config.yaml
encoder_arch: "efficientnet"
model: "audio captioner"
dataset: "synthesised imitations of 52 everyday sounds, one a clip"
train_examples: 39062
gain_aug_db: 6
noise_aug: 0.002
n_mels: 64
hop_length: 320
input: "log_mel"
spec_augment: true
win_length: 400
tokenizer: "word"
vocab_size: 91
encoder_norm: "batchnorm"
encoder_activation: "relu"
encoder_channel_attention: "se"
encoder_drop_path: 0.2
encoder_depths: [2, 5, 5]
encoder_kernel_size: 5
encoder_stem: "single"
encoder_expansion: 3
encoder_widths: [40, 64, 120]
fusion: "prefix"
label_smoothing: 0.05
decoder_width: 128
decoder_layers: 6
decoder_norm: "layernorm"
decoder_norm_position: "pre"
decoder_activation: "silu"
decoder_mlp_ratio: 4
decoder_head_dim: 64
decoder_fused_qkv: true
decoder_bias: "none"
decoder_qk_norm: false
decoder_parallel_block: false
decoder_inner_norm: false
decoder_positions: "learned"
decoder_prefix_bidirectional: true
decoder_connector: "linear"
decoder_tie_embeddings: false
init: "lecun_normal"
residual_init: "scaled_by_depth"
optimizer: "adamw"
learning_rate: 0.0019
beta1: 0.8
beta2: 0.999
eps: 1e-08
max_steps: 5200
batch_size: 512
epochs: 68.2
lr_schedule: "cosine"
final_lr_fraction: 0.05
warmup_steps: 150
weight_decay: 0.1
Rows from block 9 of the audio encoder, named by matrix and row number. Each number is 128 + 32 x the weight over its row's rms, rounded and kept within 0 to 255. All counts start at 0. Numbers have three digits each. After the name is the row's rms in percent of the matrix's.
# convs0: expand pointwise conv (encoder.blocks.9.convs.0.weight, 360x120x1x1), inputs 60-119
convs0.0 095:133164138146121116103079132110102093153145171167102165085112158102091075112082151142116135141089115114100167142123126176117162083195114110107188093122153120125083113117083135142126
convs0.1 102:146118124154103112145160103122197061099160160130116119139127098128151085131131076084169116146124100166161150109071139132101088152096092094069136148103030086154162114159114131083159
convs0.2 100:080156077048139128109152139112135161177173135137105202151124135191088114119183201114116126124164157101122135152158092148116128026143157142094142172162117156109153169060128104150129
convs0.3 108:204141149149139141117132147197134142150135151136141131185099169208147160112068120132149125057078107127090132112073134206152134118117102124108091126145134135134118139151077158157188
convs0.4 102:133178155070117149174050177129120121110148148159118120131120150104131121127083121096108103132117122128088139134100101151145128121199153130137116125118155082143171138084137190139165
convs0.5 102:121105171123142115145161123069116133116124139146140155147121110165126131054164063137121071128121157104124158069150130133116131063112146107118131162092168215115091126153050088121168
convs0.6 099:156148084135104161070114098154123129092139125126127123090145077143107116110112120102101223085117086112115083123120087141163086143105062114140115145075134178163104115045146147108098
convs0.7 105:144126182124186148127151163086103119160187106142167136119109141019116083160113119109165063144166127120098150108117187125116123149053138087050137104121102162152127084107095141102166
convs0.8 110:132155120158173121171148112143175080118106117107095115147116142165161127124144154100179176157092102169163138111121162103134090153105159135132111172171075127129173097141104143158171
convs0.9 101:094198150088139097133071130191146138101101079138110157166167151129142204160087133183144172113154132105108128146088110148107133169141169197177132163084146135165114172116135148070173
convs0.10 100:132076153175165129134121098108088151118133092117104148218085132079154143170134158129147088146086156142184121115158112103168122142065167108141147174126158155178110130167158122081135
convs0.11 105:118175122156050130179126111122159148232076179104156128183129080125126121057165131109082122118107115122068092129073111113170108136130051171145175177130090125180181142113104146073163
convs0.12 104:128076141154146148136121104160177092146116161177110102063099147096158120152115126112164087156129103144120158079126125131111133053106106083137043133108110130160105127160085159100120
convs0.13 091:116159170148156108133120108104155099139096060130110067109076124148148119096164144143109187085110164093120122119075083170149146100127139153141182118109158120125131139082108176098081
convs0.14 093:142181149162143108150135151183124127072110101141186143147173114148152077109109111104042091070115158135093128155060089159057124129144086117109116140135102130195095140154135118136134
convs0.15 106:190135142113103109131144138084163111164111127144182090156128087124142109129089185101127153108158134147101114080112104060072127107127130170135128150129157075125101169116090189179126
convs0.16 100:132070140088139120173149078022096137148118123119121122108147101128094202129181093123132128162099161156095154107146092090148102167157124113148127094083123159161142163094171114103107
convs0.17 092:152052156067115082122107140142182173160083127129137096114101136059184126193107137137144099128104172102121078083147211133100153146114118183091125091174110156121222085103129134100117
convs0.18 103:174078102094134157124157134126160150081112149137186141171100052055109105095172147104125168142189176130174109159138111155118066109126142157137189119150090144165134162094187097110110
convs0.19 091:081167135139126090146067165186119154137104122133145115161127152122151160066194136177138166180095161109096109102111154200110109111064144120162125144113142121107110103152115126162162
convs0.20 092:156097142135084139161137106077155105134111087113154086162062154130131103153082126122147114033165139155161146040136121104179133143100095209067140160141142123139182105132100128097092
convs0.21 103:086101150137139100112191103124074141082095118176120067135127139157087201170130163156149109108130145178130110081117068149130092083191130100145114121140114115134138152152121144192147
convs0.22 116:092156185145121106130143150101164163168075110128096068148133095121132179115136037122132097137187090070134157163165145115104172087107098092116144132164142089152135086130117132101180
convs0.23 100:166153145106150136097094135129179145062113088160124144172153087135146133117123078080131125099169148086122179187103117086086095173132142142108174108130115127184130085161173170137134
convs0.24 099:097128051110155164110149039142118154177075107099136148142127096127151089159142133079205108094107129103140166164168068127152129063106121101112090129134105164113099139179141134113160
convs0.25 094:139125137157116111146170143093161108066153138148125088173127104153033098125108074099083154105133141160146134119101120093139168122108147169078121176087062154117132126094173074091152
convs0.26 089:089088122141140118107111177121127127138091136123127204117091107110118174120111062181144163146117094130152152174140132101134123099116088085131127188163185162134125137142182197133153
convs0.27 100:115157115141151132178145129161115167083116174184164133084194093146090162117142132151107083119101175123094162141146140102118161107150064130100107124153114169122155104060206102119096
convs0.28 105:092104166082160104119110153199133089118199127149101139108090159041152167120143122086133104061132092097113078150138087141107128090127105123171152099142170103212133123113112139155109
convs0.29 091:069176103143122107087152103161161137132121093123154110130068138187121118110121095127120138089108122149161149132071140123146124113149101136112161155134127146145135174119116090086192
convs0.30 104:136203113076149142140138089137099113160082159087164171126156111144106102170104199113124132123152105131145161158077129092101064123125136122083131101169189154128106152194151185110131
convs0.31 102:109135160167177119115141156148184123101064152198120141159131112098199150144076151165103181152105132218153124132159159077137111105195067116109095124145115083124128151128125104122089
convs0.339 104:113121147107185150160174109104149060170109158149130070139079132157191152137123169155130124090113115105115133074152154145154081078122098171173091165110084169116156098130131152137063
convs0.340 104:161090081185112116110160177187119077081086133117142126148112126149128097134108118159071180100069098147141095081143126189073124159121115135138135124162161054062170112155158104112083
convs0.341 094:173160150096144140147131152136191125151151154079170087103152130106154145158146136116128126118130127115077124142141169141094081134165140129134086160148052085105182108136115141106119
convs0.342 100:139191155124143190137162105106146093064140086119093151129088111092156142122096121140115128170155104158140168088087066085153101122101139106155108173088100168138129161056129084126152
convs0.343 093:114129129144151153122197082083111141150136097143175123135193155157162088103157123116104164126102167125140153195142069165150153103124129112142130193147108138147158102154111102100088
convs0.344 101:175116116115113093161141123154151126094108138116139177179108115118165152134109098202065156069105100058158143154094049090146133178103128150090198092102158128109117151152141150136169
convs0.345 096:065168173087119118134092093173136145109117099138088113096130124117156152103131076112119104111119137159101140135146181164147121129116127145135180119027149156085104097149106133137117
convs0.346 101:150121138125084145128122106108134087117092172167124096175096074166101083114117073113092060141187145090170145153166125138152099154074010148135126132125093165149128116146106124139100
convs0.347 090:114126155154138062144161099089153106172150083128108101110148196110149037159120053130064100092100167134145143137176086147137111174127093141157098159160189109137110164098102077127146
convs0.348 092:106057119134119091109099105154100135104129135121096090116103165118104130124193048137139108165170097088113154146104145080169145147173165116083155116095175170126116160176099108116129
convs0.349 108:149135153126068134158030119105126174084127118170086148164139050080077096175116102146142140169216128137127205127165120124120122122129158170155148096087167143124106134115134132123161
convs0.350 090:166116118142156093139130080136099157171173106115137082149124111130127087096125120106156101193112176095152089131153187180169162101163159094108139167157060102148111146131165128055095
convs0.351 102:160097120150182148157136149181126155133104118114159155102106112085104165249137139091133143149136104169133083160086116083115137095101076142148107124160182164140132144084178087137148
convs0.352 111:099156105103106166142106163172151177159113075070087078139085126133120137074141088205080137138158131110134133134105199142183186158140139136127151108128133096154154105119150130143127
convs0.353 106:130149106174139141156145147088141134175093189150139160127178147163145129183088122102163166188117052126129088117138108131108064138171124128188100176158115186098161102126129080101091
convs0.354 107:071141115134135123109122164142100076091128101119090118173122095105115164097112138133164128103123130220218086104103130147122099113145084155117116112076099136120097163128095092108140
convs0.355 103:126135108112186149136062147127125125146113171129157190158105105069084072161155082143173149158118145126149094101119112130115137167102118111098156133107130126084086130176114037122090
convs0.356 100:111103156110165137137149056150141145095097162103160125148150139184114076102093117113180110154158116096140117079145086216109165143147134129165050197136119125123127168172095095152138
convs0.357 094:113136151160152108151101102155142113112193118111121103166156106173078144117157093127126141099079107132080129129106164107115158163112109152077196176107141160129090094226064098097165
convs0.358 088:133125065094116145073162074101090112077093159104159155093134102136145126175147139187130196145104116141123076159238108161096124142136132139159077127140091137149152172153154115087115
convs0.359 107:157145175172139133137153160099147185110200128169079101187073160119127148132044143120102124125098117132104201091060108093136131153157135179142102118120147115121081130099070117136159